python train.py --arch="conformer" --model="audio frame classifier" --dataset="single English nouns, adjectives and verbs, spoken by a formant synthesiser in many voices" --train_examples=78125 --gain_aug_db=10 --noise_aug=0.002 --n_mels=40 --hop_length=160 --input="log_mel" --spec_augment=false --win_length=400 --num_classes=41 --output_stride=4 --norm="layernorm" --activation="geglu" --mlp_ratio=4 --head_dim=64 --fused_qkv=true --qk_norm=true --layer_scale_init=1.0 --inner_norm=false --moe="expert_choice" --drop_path=0.05 --num_experts=4 --moe_every=2 --expert_mlp_ratio=0.5 --experts_per_token=2 --shared_expert=false --subsampling=4 --layers=10 --width=160 --positions="learned" --kernel_size=31 --residual_init="none" --optimizer="muon" --muon_scale="match_rms_adamw" --lr=0.0054 --momentum=0.95 --nesterov=true --orthogonalizer="newton_schulz_5" --adamw_lr_other_params=0.0012 --steps=31300 --batch_size=64 --epochs=25.6 --lr_schedule="wsd_sqrt" --decay_fraction=0.4 --final_lr_fraction=0.05 --warmup_steps=6260 --weight_decay=0.0 --adamw_weight_decay_other_params=0
Rows from block 7, named by matrix and row number. Rows with one number belong to one attention dimension. Each number is 500 + 25 x the weight over its row's rms, rounded and kept within 0 to 999. All counts start at 0. Numbers have three digits each.
# q: attention query, key and value (stacked) (model.blocks.7.attn.qkv.weight, 384x160, the q third), inputs 0-79
# k: attention query, key and value (stacked) (model.blocks.7.attn.qkv.weight, 384x160, the k third), inputs 0-79
q.25:494519508535526514468514474502493471481510466488520508493476499530484516534460515519475519455504480480494493472454455533487536443485492529544491521521506480479504522500476503499483508445467530513485538477532496518516497482448515492510505530
k.25:489478525514494530459566561499505491490514499485499501549491492493506507515509528515535474510471531535512509494545577481459495506513491519500492526479542523496497519522490490471512534519483508531525507507457496530507431520499490478556542503
q.26:534465498467471524526515524480518511485465519481488529508466506483522487520480461528491486520503496519508487473499546467520462518465488507488527524497486534513420507516540462518479517547542500529517484527468459507470491493507475495537474502
k.26:495494481547515446530515476499488506520498544457488516496469482490502508462518517484498487487528526566481522505479511496540500497472521524463490498456486516481531483479537514497493496434454532509473483542495539475527530462483483460470459512
q.27:487522546490533495481540524484513510510511477483454529529538535509500501494452474513507482497520512534454521510504474468491484428507494487514523475490515503518488499511491548523502528505530507507480466528563474502456511516498490474525505514
k.27:524505507509468486451473503517535494538516528481521457417483505513492452488520481458485498506486505519508515496495471483530497540534485522429515473517511504452524538521447528487522491522470534524475503498466504497477501534538549519478478438
q.28:461476494527453502530456491521533523513485496542508471515518481507437489486490507475513436520480506486520540505516490511484505491493505566464507499477537530467480476502436534505511524483472488526507524493527501520497446504497499502501496501
k.28:563511537457462502484533512496510546505516496498493530525508472503502523527483463496511514484478494503529505485487501481530531510519489494538486533530514510473498485522502470475517478480528511487492447532450510473508522490465482512569505539
q.29:504535509533489485511460484492486515458499515441488517486522486508536498493521483493520484473444483474489473499509490541529523479501534490461525518503513489502530535491513460447527468502493489478543525503507496487531487505501534478520508490
k.29:450543453495550480481496487495498482525489473499496546485520527499538512472469447478458503483464497546490501522523526476455524507499455514526509513489538508506443462510483485501506538504519495477549495486527495466504476510462504510465488506
q.30:534497474531476506454485516466535497476521508509499578521523561503483509488490513511506453487515521519502483476470527481519449507480513466473506526465505490487503511475529487550489468486487549511518508464515554503512517505465538532483491451
k.30:514496488484496485461520523518500438497511503517481495499523494519497518540504535487520463534491529464512517480510521482481492504526532502502499542470457523479497492555491507505463522479459518454472467531492520498489454481484512519523504527
q.31:486516512496456512510489466504452548507480467481489530482461523472513513525494509465453532463485450490514474502472463519510519469520506476474502488523532474460480508478547465511503522519517491492495504532493494491481554522549485516491512454
k.31:466513495495515507536491468509482501468451488536499477471543498505489485523535479494470515516494489474474480506522474488496439480510482489518507470460432503551499470484555507507505490556479470504514506517528484496546548465515491502489474472
q.32:517527516509489523506534495480472513482469517518528475499496495497473490516507505501487534493526478490489454503554494442463441509478506461514475494498463507507547509542494506510487518542466503535514498494524496476523484457521491532447536497
k.32:513488507506455485504476507490474530495522491495489471518496527575491491539487538507520524495516536446491469483496512521521494490507500531490497483487525450482507547455534522473462518503484514498490502523510543520475504517509523484488482490
q.33:474555489511509490477545458541538483521528487468483495538494507473491488502482520490531522522467518514500514511530552510458493519503514452498564525514503469541523547541485466509528446521517473483508517492430511499486517514516532507497494478
k.33:480475521501512540507465514520488546546513483506497461485514500478506482490495446506507491498513529462504513520447462484504465484486497499476481471531525522470504498456520515472492480541493508535476510502553463494530481530487508503534476475
q.34:506500495526489523467497439485528511538517520501507468493497504469490516514472482500473499476484544506505531472508514513550544517525492502486504517506512435477471510518486497514531508479503533500519494562484520496479467489505567506519490501
k.34:505489520485482504488498506515489498509465515491477523499506515495487488531500502497504459527508488480534547488489490524478515514488474490509476492481482550496519471497487492491494485541492501518519503477454469466514467538499452496505545470
q.35:520474474495548519501519519515487503507475538491496488497451532500529536515498504518500528518526460495487512490480509494521517475511472502521514523460541473446484489509518499525531504499485517531507483499503513539466485500462551504491501518
k.35:499527491512462489480527515483492462528515495465516529533535496528501538502498500456501439486496502542504543514524520488479504515498518497441524533453534526503490525511485484535469540499498501526520471506443519467500469468487500500532551491
q.36:472480447514437506503484500493513489494523462483484514495453514554552519500484488490531542467493512508542502499504495532485478493518499483509497483467528504516544518441453475497506481478522463469526504486503495469563515527528488525499474526
k.36:505490508470535503519447484511493524503495452514500458456529488469508520507505495471445528480530445467467471499498473495475488517515492504542505501488474504505483515501551519497505527512526549529521483502534489503489484467460550500507490507
q.37:481491478544550468503493513464462477525470513484482473484452495508533549520506463520493526483494507469458532508509486521538494504516503477463502511456531521513458468518479506438495520543530500483510467551516475487556521464483518487521529486
k.37:566544510491523474467513517510526503486473516520533511511468480500514488511494485505461468507496475472537487526472511485505553479485504518466500489471534483462487495555542446510499527477478502506527498527529496447508520542493509481447506469
q.38:541489477448470523496491511509481498562462513490485478534550482485476528542500487505496470474524475504510477509499475549487480542501545469529492494490496521515551462477473510498482467555534550479480503511527536537469526554525450508500520467
k.38:501548478475553527497475544522505496502507504490506474490504514525487511504497506473491481480480536448470498487526518480503481482493519498478521505538483469534537541503444494493487525538485477523475503426534491503505476489456476483506552530
q.39:469510522485548506471525498474516476446513550493507476470529522493488528480507528457499523518526456486508493482476485468505463485491496515513539550477500515513492521535520490509428481487480499522477500514504483524455512495487485480503506506
k.39:497509542529523479509556498524516485515507515573488549516507507489510482517500506533529477501469514480519470500487550517519519444511515536491505492475505482481476512492504453535503469492530473484479509494454545453513452524483514516520518466
q.40:551477448532479500511454536495520547454474525482507484497545516519504486518493505531511472512496453475517500474487482529517537489480512491506468547496482506496471493474504468458466514491494523475568503517472501515459514491533510522487504498
k.40:479514499575536491514494508494513486536475509470520525511436477466499517497511503460476530508472495540495462500477553509515502444482490501498517518499519474517487471515471519487517509452537533511473486552481505472483539508478491485556508486
q.41:508479493485504496527514524519491468534492497541488488433514496527517560480506520526538514500484499530492457513478506441512530495519482531512496524510506472490457517532462487529465463491485496536509431505475503511512463510510513503492509511
k.41:522486492520476500569475481527544500534492508481471490506503475416494494448470486501472509493548486520494469511508508509508490498526523485489521484497513491492499480506531466504536499483511459500472565479480490469518525423484491540494516477
q.42:529451507526530513490508484537490506458529506482530486475523495508504458495486487485488513477529485521517478501523485499497476504477446496492547467487477511456458510547497511532489507554512472531516517533467512481487494527493540477488519488
k.42:499488567524449481491491525493522522501503531521517477533537522576487507501502507489496528530507527493542525478477494500487515491483490496475516539492490551464472516512473452513507518462536500508497456521511536482494484529518486507515480486
q.43:524465496493539567488511496491473504482524484505506497520489493514533499494506514540476559480500513508509475515458502464505496492480470500501453491490515499472513472499532479495484520500512458511506489465543453519509524523526490515520508518
k.43:487474522499458492546495451507489543490485505532465461493502459473471501529499542502441499490487522467481489525500460506484496519460536476487542449539454485498516515500488521478524504481455506489500513527488532526496518443518498517477444484
q.44:462517484494461468507523523509520534534505470514541516501512484525505511483498523470498468515517503499510472478489500498462515505504485505464507497526488512479515462490404516501544525536488495482474485540506530488465470496511516472535483504
k.44:549470489503513512489521514503507486504540485465509507542505511531505485495467453472528469503535509505470528505496480478525544454508522491518514541534574528478468493516533514487442474522492476520494483475524520488509494510483485527533515481
q.45:526470558479528516503523505465520506420481515497492487495476458515527515518498462533486543492488490480502473497486502531472445514478506496485497495502459551550502505529523475510489483525549470499536491493543530475518468521503464523498474508
k.45:516481488488507490530451477536523450455506472480496504483515504443535527479524509525503469518495469497479498537425508463510540495499468519513556488507498506485484483434516473514519467455551521485497511550489541441525511509528518458485470493
q.46:486578506500502520515530526452482487544504445549492470513516480527492504480504496442472461507494527475533462526512527475487461519499489451510495489530488518465527524529485503529548508500545506481474487498508532499467490526511479504494494509
k.46:553500492502503494518477515532504524536510533543538474497465469494500454462472515466500466518458523467450476499505508553512542506517492499513453498535567502503451493538467531500510493475486461542488495475515512498478484485520531498515493510
q.47:465505532488450537504495462541501486465521517549478513563434501487505497496516474510502515472513461448521498519495518525465465527501529465493506516485479504527504499480511468485532499482495519503498557488498519451523496505482506493483493453
k.47:496496488506553511508522469495466492457498478508479465484499492541518459510478490556515518495518477490453453501542516513490484529500516536526478468504465523548501489478580491516478500483517505487551464526526507502500508487535484537527449526
q.48:507459484481446477470500508504478483466504535519542494479499495540503486527509463522510484487480535531503499526457529501471482520512530490470482516484455519486461514484517534506468463517462505547524556504477493511538496488515517472488511514
k.48:527517527487531478500520479488501489496529472479502519506514513468475511479499478523500499525464496534465512470513515501508516440500515507515480500513509507502504478536556474499487523516500462474501506497521451505491487517498510536528518521
q.49:482503529496521515457509484522472490483531509475488523513437458517524523519441473519509479520510493505499491483500506479504494508496489526451495479487516445503479476483478503468521524481490496508512477515520475491558480478506490526475517511
k.49:472499490517523552521488444491530492499502463500498482448536506493493479492534471512481547496511474540510471540502475510460490516473489463497481433509487509506513474469559503477501465538474549447518513494540488525514536493565503497494476504
q.50:472514491459513543545495473464506523479442502531494476487518460505535551485524526507491469509522520512508507501507525502465505527478523483449463507486506522527546508493467528488498482509486529529484476521497487563526506483533484481513512541
k.50:489468508530520456502518483504513517499498458481481511535478490504459494514505519515502501520488489522498462527515490502540506504507541548531491482512499458490489477479527494497541454541468503485524523436525503507510481534490493508486503523
q.51:492511523485473477482518497501527505501515534505449504497511498474488505463522523481533464549514509465483510496499519489497474482527487510429545545483515489488505498535560538498517476486530478520494496538526512472494509506499484508525489454
k.51:484474525530532506515505478489518521494533481507516515452517506490539482527518461542512526473525486486482502488487474517517442478443511517544496468513439486495498488463515454496460448531514464452484525504539524475514516515505490500492495500
q.52:512490477521482493530464471524506497519542472492519496491528523497515471514499515519537476537475521523489459518446500513514563483500507530515470536509472514522505532494451471479528494502461529498490479497455486537519484480487474504523491493
k.52:474509468537490517519533540491494505515499495460498492533527489488514486489529493515491481502478481550524508511549485505498475486547478486509471523480553482484513483511489515491492517493546558486547509498542512530456483509526488474504507504
q.53:523542476507473523504503496485491494497474505502514494547485518535489501499489503456501501501513504509474511499494507485498464480517482491478503466485485551471533530501458553540508498492528481539516551489488492521491474459488548525501479520
k.53:520497486500459471497503542536486500483497525522490568515486517484477516493508533494530510499539521485552518501514484467498506504521512506535486564516536506499497498520461453488533499437472499465501473493486509488465497515515513488526517511
q.54:478490504511490479474470473513506518469533513513501525524510490516513485472492530496516537506473546484527508531506528534490441488513462522526514497518491502531486500458523495533467497475478484533490519487516501479512464511466484510498478511
k.54:493497497465510500516521485525507516501496513517458523500525502429476475497505501537536505514469497505492487472484476473520489470512491518555501509480522502493504516471528519520526536475485531470503524530457527511461522500506527511484470519
q.55:494514493488509525580498522526496468554473485498470504515468461493464469506543476524514465495498546517482512516514504489534537464509489526502496482489514518454551508524522521534486520487512476492513512464485501470467502520468501498498496449
k.55:503490503518468483474519547496498531510483488498542506494477514559516537489482551461558536490563522517504510453498522518461480499487471510530473542495478505542520475492492471502514505498498477524524463507491471542515455460490504462508537507
q.56:491478513475491461482535528475500491526462500533515502462556522494501495491539523511508502559491537500466477507497484499544510483493500514490463536486523502542486486507533448497522517507527467509517495565501468503516476512525495493519489519
k.56:497494491524480496532507462509514445522503531527500510504464461455493475509493475495514513495545502531501468496451444489489513460519503503507532463516478459491488471473491542510492470520511510458479505485508537487475528514527533486459489470
q.57:517527522549510515549501545512478545505466541479490514492458511535470475467444483476515527503509492506516500480461491498528473514516543493516515456527552481524553489477502506484522475487495463487499489473525492465542473520454467522496530451
k.57:478487480489487522480476491498481500465478467554469532479496500503471572490476501506510525527502488508516504515537502481496518513491517483498462480511497514480483518487479472541507518505459509533510526450491508482498514473480509523467481517
q.58:498488549526505486565483461503519472468478499478500460500520476503519503504526468513474499505477512541496537496502476519496532501461504494540502532520524524504508519526526518498474516513468497491450512446476550494477526516500523483475539496
k.58:480457472514484521492511520493498501545505521526517513544470496490449538501499563514541533500523536522500484473508500518465498482527485511470525536535474482497550455496463465499528496485521471534531458504504491511498470500492513503488461529
q.59:517497519495518516523447444463508511502480493465523514519506505498540456516509496526451555566478491522517494507504509496516512538482493508531467512516491460472492441469537521512512491503499526467516502512515477516521481465521485523492507463
k.59:454453449503508529510535475459476503516517491547503443495502510490480512540537525509484519497512502464459507513543453530502478486509522478528463432485422519507492498506521515492507476511536512520484514541490493503498547505505484490448482506
q.60:503485498464526501494508495485462485476487487475502528492496510523513488485499532477493500538492549502464495475526515481475486517500508485456519449481461488523521524509522542485497496471486488466477552501499484525523477457492502470525490518
k.60:509501531483515469493505516483495470475512471468521486472514522519538490511488493510515479495501488529528534503489438528475524521514498507538485458519535519478515522468498466483477488512489509466558515460539465490496494504535536498462557515
q.61:506488513516496512503521494500534551473470495546503538538501486432457516524517522519550528527501467512447522499519496497477524481482519528465420474514491463521501504516500511470502549498518486491505514477486466488487526496486527532503491486
k.61:493473498504491479504501490444486505456531495496468534496517498549512460514511498546475519483492483538520491530521498492524507525490527491520548470460473505555535533459511527523506502482503502479484499548506505459498545528533498508472511498
q.62:522516500506516489482496470500534525476504471540525477480530477484543509467506518464469476453457483499500479515462496500462494480509516486522485527558516463508511517477514453471521501474537494512555498454514529482482536492493512450464509487
k.62:440494498496510551491518508472517529515499524474466467494531470481505494527538468530525478486563498496482514505513528491511475476482537495467477542506524487511473464531494520492486489477459508496495467513523501517523503471506500483501454533
q.63:496483520453514502520507524531499491450515481516476497476504500488487528500470475458492515522464494478489515486490523510464486497522465495522515464458552460495404519508505485469510524446495522489491499512497506511494523518501504482492514518
k.63:522514513501545518520468434499523518489494515537503456479461500445484494493510471483496532494482484495487507527516481473474458508468477493478501457502433566493489498541528504473493514515506524484477530505492526525471527478534494486506494512
q.64:504470487489519568563463518499479519485503482517480528469503477488499492478493506531466478484529500498486512525517484511490472542447498502564511447508531507480461487490531566496478477551468518495484475435497486499542562506468490490484496516
k.64:501516556495477468489490479499555472474475474504497499493469504457497487471516511488487518542537494493457513487446455502522505509481501503487520489494457535552508473499518480440517495460516512520490474545491499460508545486518532506489498502
q.65:494502484503494497531463502510464512542538440479510497492517503495497508512479514479511489548514515509489510546488464507510506517486466522510537515482534472467504479481463507493513479476490487492487475559471501521551515452498523463486462476
k.65:505458483531507502497490502504465479479489454477525532527479465493538535532514495476502562482538518504488506506493484485501495553501484503535481427466529483498479524519502473444516482518490541520514470467490484502496471515477507482503512517
q.66:511510470486535474458510516537494507492459470521534471494466503495511492523446538495483467463448495519488467501517473473524523515470493556494546499505456503476532517501519514506490507508462513518530492542512536503525482459481537514469524494
k.66:474505509524459487523462447520487529472501491507436484515544487509462540518520515479490523523489486509530538521515462549517501473479535446499511487496517503508514474516471546479491472506513531467513459527491513515503523493497536526454511513
q.67:510522538529543473516516519483516465485471529482522497515518500506479519504501500544502472515448518489519500521469517509516549522470528488522471552473518454545496490467508511482507473452478507532477452498473529513474531482470525513475509479
k.67:488488466529490530496483490519516499527563464488480514487495472510530494495475530502533509491550497509523509464483460503521462502523506540469550418513512500488498503510483516505514481538530515475515489486480494495475474516526508516527488468
q.68:563509513523500508544509497460492510498475533503488518535523519507464524469489554475463475521478515529491520491504480542490511526508484511512519509448501517462496522513449513503518478533521479508505505496453512504496481563508501501567544514
k.68:454527516517555516507515470538501516523495468516497516520488496433472474479525466525440518497525492510470515459490487481534463525503506493485488459494521524509500516503497526522455517472476507511528529543458506472507517455483487513468535495
q.69:454527522508488499487499491491461519470489451528506508470483503560531527504473493487555495489513507502483498497440540494515546528542496483488436510559524509507468538514483470503470505479505502507500503524518498490488518554492477515488494493
k.69:537530507435526485548517535486546507490506511504510427517475487507511525500486495515523483514491526445488511486544506472526456534524495494518481558508474490463507494498527488517488514456498519516524481506515468473488482512457567489526498510
q.70:487540517512487465548491499496508483485489498533492505517494484512485528472531486508506478503440486511513493518480493511544483481510507511564525489482472512528442500484525494482518526468443493523453494479477534491474510496505484525473522523
k.70:500447511530523508474465417480539503470498524482496498438486507483493466523507484489485517503531471482507488491493513506480482495522523508444524499511504532490468519525499497458491493499491459472490564533494497506521545490549513507488462511
q.71:477476463500518537555537545515541485531490509517506489511514505468483493510491497499491459525539505482529475499473483507463470532496463504519505468488507503526503454489528478536475489473504500481497519452459496481443477527477472513453504519
k.71:487491534522481471485465521487460507544489496451512541485453485515470494518472507502539471533510532496518490455492469464456535531501519515467547532516502541536529519524485541535509512449464502484481490522539465486515520505524480511524511504
q.72:515507508506481497484535526496460516486483449492505491495525496500496508489516521470522476494482497528482500544522506499465530506510545512513528454424509496473530550466454537473510479500499495474509487539509499536521499454489546517495535468
k.72:497542488520521459531513498497462486509543508522469515506479510489533494500530492499443514480483519544508513513532501531535493478438493521509510484440518510429478473490528539480513500507457501513492476514487533515452503484510517514471516501
q.73:484538506494530511500513509506524504536489496483473486479483499526475471525494508482461528481505497472513476486506560517455483498546522481429516423508477505507549466497527522507525463504488543480506494482494467505470525478526558498503471487
k.73:500463519513505475548478462500495519490513498534498483469493506479508482524481519517483506474484494526518465504481469488504499511437486529507527534511462483506516498477562490493497489531490486488519523533497515537479506504523507524501463485
q.74:500529529496482462482516482482529480543528495504528467522473517497503515525538505524513507495525478482498501490492532493522513482520487519532469525521496498478482501515524492521508434475519493445516521497506523495486536505508501508518520438
k.74:482478508505509490520511509534486545491520502519516478475497541531459462510448505493489539491519475463521513480519503508495455506534508496521466464519483476493507474543507523535498517543473498477479509553507510502538526485464495508504524500
q.75:498500503528456472541450477536500530478487535524513505476508505482506491522467475504479543508519448508528486520542516463523477510534536493543465508551535474473489487502513482528526494509438515493479476479555506474513547530523510488535493454
k.75:526501514501461551479514536498491539492489523487502494549474513499499548501485525492491473528511519498488499521480513489511513520501475526500506506495505455473502533532470467482500517471547503515530495522477526471525476494448491502497513473
q.76:542498530504488531490501536545520461532484528550498502511489468460489450544548558507481498541495531502470520479514528487472527504532481550438525498528483471496506509481501489511484524486488490507496518490485496497527480471522501471502473482
k.76:473538480560473506446498514482503512509501491516507498500514522496515506516496480500536485516483511476515489556508481496485493486475497508501489508499535494477556535465493545509481516518457475511482498459511478528482457488471499500507565520
q.77:458541474489507494484509469487510540465481485487493474502537482504489517504516499502516506457500508532476510525524470503493501488488457512468488491465507518495524505516468503527483515504515501454535507568513509456537488485530480514489500484
k.77:486522504466527468521496504513503499505509446482485502537535480524529525499522477474525521463507512494532490465542534468508498493543491520525516543512493508513488453488498519496527498519517528484518503493478495505473508507507509451495535542
q.78:552467483501510496488498471542495467489487487516497509501475546501437522508532524514485500507492486483484495529498531498513525516532511538498512474535502497506519496470518508513490523510487484514522491454510499475471503481509481497524469485
k.78:451538523530479498511480501535497488449449474518518514472469474444504497531480520537500440545468498478512506470501482467517511481474513470516487484557539495479487519489494514472533470497509493487492466492449479485479493537488513557475496497
q.79:491438483519507540552458512522527448521509519505518538520505512494506487482461454492497476464508510538550538507516494499514454508488494499509472491491501495505499512509522494525496523522510497489447467470502503510497540469499528484541522532
k.79:459503469483507469524507464496465466527525495525521481540512515469526494514523486500496490515519511491498466521487486500481491531476526459472494508522489486502532497506542531516497503475494529512448522471493529510470494469501524459503506526
q.80:525491469484499556472519456508521517511525474512532515474487521511576522502510502504543563466480509487517515520474509507491503509465485505448451483516492471492489507461490463488490503480532513462492504542526506496489529454485492505474472527
k.80:484522513543514479497478495483487508497505504582503447496549461561462517479474485498476525494516498498499508530565465488492480484511526503557526514511498533495473479512566502527524509464529461497461500476492475459476515527494479500508458488
q.81:514507506494507500499520505534460508511526539471494508518501458451500489479495481485495480511511506472527500515496515500521490490500512513562526485489526501515466509513522451521572549509502504552508483506470515450536466449507473479520473557
k.81:499486466519531516503494518472489527507473506504525494498517507503504538512510521509475498510540496526503472452466499493468490463526484479435471506465528506471498478539486547498484459514469545508528493446481476520452478482541515527510487510
q.82:485493501497505505454492488485452526481515521527478522466474493532506469492524494526466542461476535487494482490488512508486494482502495490484482483518476478500454473455553486508484486493559535461481472476492496569559520506545487499463469530
k.82:543503484496474482508521515544478462488505538522576521513513490513514531506462504505559514513518478490491550564544503489479522507487510503506552507477501489511483482491507473483511501542493474512499520490524463452509462507461486500498493509
q.83:536512507507507479480489501504514481482460468465514455503502489517486530508530465447522474467566492502531516466519472491497478520525508503533484459440454525514498476534464559470500481511501512490502512521498520477521491494548498504500497517
k.83:488463512443539474536511497473502484533499540532464506481514526477523487531498486499468522460468488547477473510489502531467518470534481475518531484467535516484493460509522495495527460497508509464485478543505536535523574513527480523477458505
q.84:514507512506538526503503489506501504484466479541549506500492527519520481509498518457486521494507446451513496493559504477483511526488514477475522523475497477517483490474485515484498542456504467489473553553485508476475496526488481500485525540
k.84:511489519526518458480498493470482495499477520505493529489546538526483512468479424512470491531486506515500483511483479509493485513480538499467485495523465527459519524509518498506464533510524508505496538478554471525506508502499531498470501451
q.85:518484484485503482472464510504493482536536555512497532471464503519484490489532505521500498509498478494509508481477471524515497421485486485489480548522479492496460485501519476513475500467466548494464478453505510514552485485513452493497491532
k.85:468470486488524550505511465501545490493511493530551491464514495475492449536515461495487511464537455480475517526455492506503507505518504473505498451529480483493496493499557499493487457530487522498463551514502474480495515522487493482466467499
q.86:515541478512527465466561482515509525524528521482505513501496526497522487491476504477489471488505521483487492501508524542492544478517497526529497551525528492501496543485504431534492507500490458489492491491513521504467473525498502478512520507
k.86:528543457477513487495529497480459490437549492461512481479483535526480484500507468514528468494516477501539471528487498496521501498497513540440479489521514534525497504518461526550486491531485497485530485460500493508508486518502519509510517516
q.87:466503526510499503501505510521492485488503466508518498495479497554516518503506456472492500426428528531513500482494496534532514495489454440486495495477521544520499510498482522480465532494516505519518473530499518515489460509500505514518518496
k.87:485479488472520497518488562463497493547572501473479500530489507472475482477493508537507487493463501529530469506521514559486497538507534466497518505502513476446476461494470478537497532467446527531503528461483496514484486489523479480512464537
q.88:508487506480499496480485459507514487530460519501509507519528508480478487489532534496476484526521483477498526486546524511523522492497518507516504510485536468491517454528518537491473489547459521520510557474487525499479482489485475487458509501
k.88:515527549535476484462497475505527520504494457506499532496527490474512464483534519524486502498510488497477470469502475538529484476492465510516487416467506499499500532519506528481512436517499476472485486530480520449505528495536493514487511466
q.89:450528506456509512496467518513538523459547503509490496512509499491531509543526526505487509491520513476478512502518475474513504524513480482501517492515501499518499554508517480509513525533504519510545484547495452472518523501506495523512500491
k.89:493465489492537515510509452486527492501452486525517513488500462568503504465508525460511518519470460505540499500453479498470467500482524503500536531525442540531496456437498469540530516448523559469523490515449506489497519505524481495483510522
q.90:498493482480508507533501451480504514522501502452506485493533488533470543492486498495523483473516541487503499502502522455503513504504539448493491469484462533516490470480504531506489546476480513490490496522488494570471555539529502499510501472
k.90:519495506488499491496543504521553498481461502504474513526516475488495483511480506508525494487497502521498466460528501505456533514508505495490481540479483525531478496467475489482471496505558477512503466516512510486531512513526462497514486509
q.91:475462472459486538463469525478491486471534515508524508442524479506480474495484442515481475524508511505497495465470475492496440496469463482494518537481476497493482511504503520517509513529540486499525520454511469525512493535469515481471538517
k.91:521512492452507525484503447470494508492509513476500523498498499491507476492499528476482507445514479504508514481484523480487519508509536495486517462482495558504493508497530540479514548486515497520497482535476507534544517465527502473511501463
q.92:515516515464507500504492476476501523524475540548476485472475514497538500496477519517557472502468541531506500523502516460478490500488480482479528520508486484529514492493447524499502489464494498525470515529502507539451527529493479523502459526
k.92:512512505453463521469505501521526524489546475468504494516526498521512526532510457495492473500535506460545529507497509497509507510493517539498479455495460530486509491484512495488513498522511471485497477531506481476512453497500469506515512470
q.93:475486435493497538484470497497480498509472485485515444514477513488500522531493534503495509494496490485509494461494475507451496486507483478457528447537504549521538490539493512541504492502501489516514509457515506505514486534514479477505456537
k.93:493432505439490520565518481480483521541455493510488536478491506477493490482501489473498500495494495521471501537494525528475527519474516465488483505512456474488531463480536490510528460511517512487454461485533467544487531522517465524498476467
q.94:469517526488449451507492467462482524494500474485509466467521540466456470488435511488509507482521500504498485536504547486465544500524491501541552462540547468517527472521492491489524511483528475537508457519567515487490452473506534501520521514
k.94:533513514483561477516472485495451519468442506504440513487507509525521536514548482549535464470466492461501529509473485482508524448521475483493479500480521484505488491488486513524565491496511477490529460486497553522511496502504496528521481475
q.95:475528467513517478469522479495485532502488491494507503484539470529502477527507509487480533494505506512500507496520500507505515500482500500504533453512503500520511513475482496509522519496483527523506534523533506498495579483488547467518542453
k.95:486464496501519511510518449504524523441490492543449507501468494516494460524529481497455539524511509504483423519503478526514452488512523507502509480513447493538478477514562517503523491546515513465466491520486533519539504490510515492464459468
q.96:530555497489522464498467507505504463512510523531534497545456518470504497530495491511488495493478538512466497495510511516509514512501473496553451544485525464459473456526521448497492504509531520497529468480514476477532501540533502485486564481
k.96:496482457519520525539501524483482511484518491451489501511520517512504532512468526470548482478523459482522528516502518504488468499527491477495474527521561475500534512506452480506517515475496494522514496513487497489507468498447550496527539502
q.97:523499534517493548515495538496522498552533506490461509550507464500481481494529489482449505520496480479495501486512491510476513497478504465489521518477500541533506505487460543413525500516492516537502473482473498503500456511499528491527508488
k.97:514490479539497478457512501527482487516535531534507518489478473438506480478474522506479521494509482554523506533503524487505515525484483484497479481532527505513487500512499478478499487523462458522484528479488498513490494502518466460501470515
q.98:516522503516517518489515507470483516472455483503520507513516475489466515505462469503473446471482469492480470518463511567463509507514511494524541515513525513478550478496517520503495550500476486514472493459487518499503517481518493478527523529
k.98:464506521506505479486492515510486505504505531499452498523499514474508474508524441533521512521474507529483502511461506476543517514491516503461521455550463462497507538519480525526477477492493488486511507507512485521535485502510533495451497490
q.99:513503490455517517463468532468479536514462466516492535470478522525514513495497480509549530515476501539486498502493501468493507493510501524465437502474477540515498501471484520459481490457486505518502507522492454494555490453517501490480520504
k.99:486517482495525446511523512498536475458518519458541502527518460497513508478499487484523471503467526506476509514510510525478556474504508525547506522446518493476515486469470479492516514504547505501476529506521473516423490537551507509495486542
q.100:495497469488517484498492488474522513527501457514505514454499503474509480513458455508476468511473482531514486518516510509510497459511548505500472475487506518497522512504516552532520479517443493522490514492523492518515549496546486514502499507
k.100:534516474473490512522501482501512487476532512500489514509490502442472508516505484487482527498533481519455497497500472488535500513449496497536491465470470477507479474501530509465467531486497500499516498542491521492501544462540536513437492489
q.101:530499513511504501495524506472515496486549548498459514533513461523475491465505513481498504535495516529453544507509488516510489478531488445501503528555531497506484494543480502512501469511523505503496540463457451508472458580482487512503474468
k.101:524502478479508515452492477504489499522506514473534471496483504504494510488513562541520463482459509498460484440495549466508459487485466469490513537523491498541528536497522483537491542512488474536519507477510517481507460474501495499481556450
q.102:516498501513482449483480481505532507501511464517484497521483486490481508490538497481476510476511467463496507536519470516535509443478471505453471456488514497455505525548506488501482489511471509501469479498500508486508501485484478497460477489
k.102:501507552524472518450505547528489470518521508449492478493510531522506469510491517499500495485469531482466497449541524509513552471496426500534458493508501449448454479537498538518479501541480469521524505492495474508533525498469479516510524513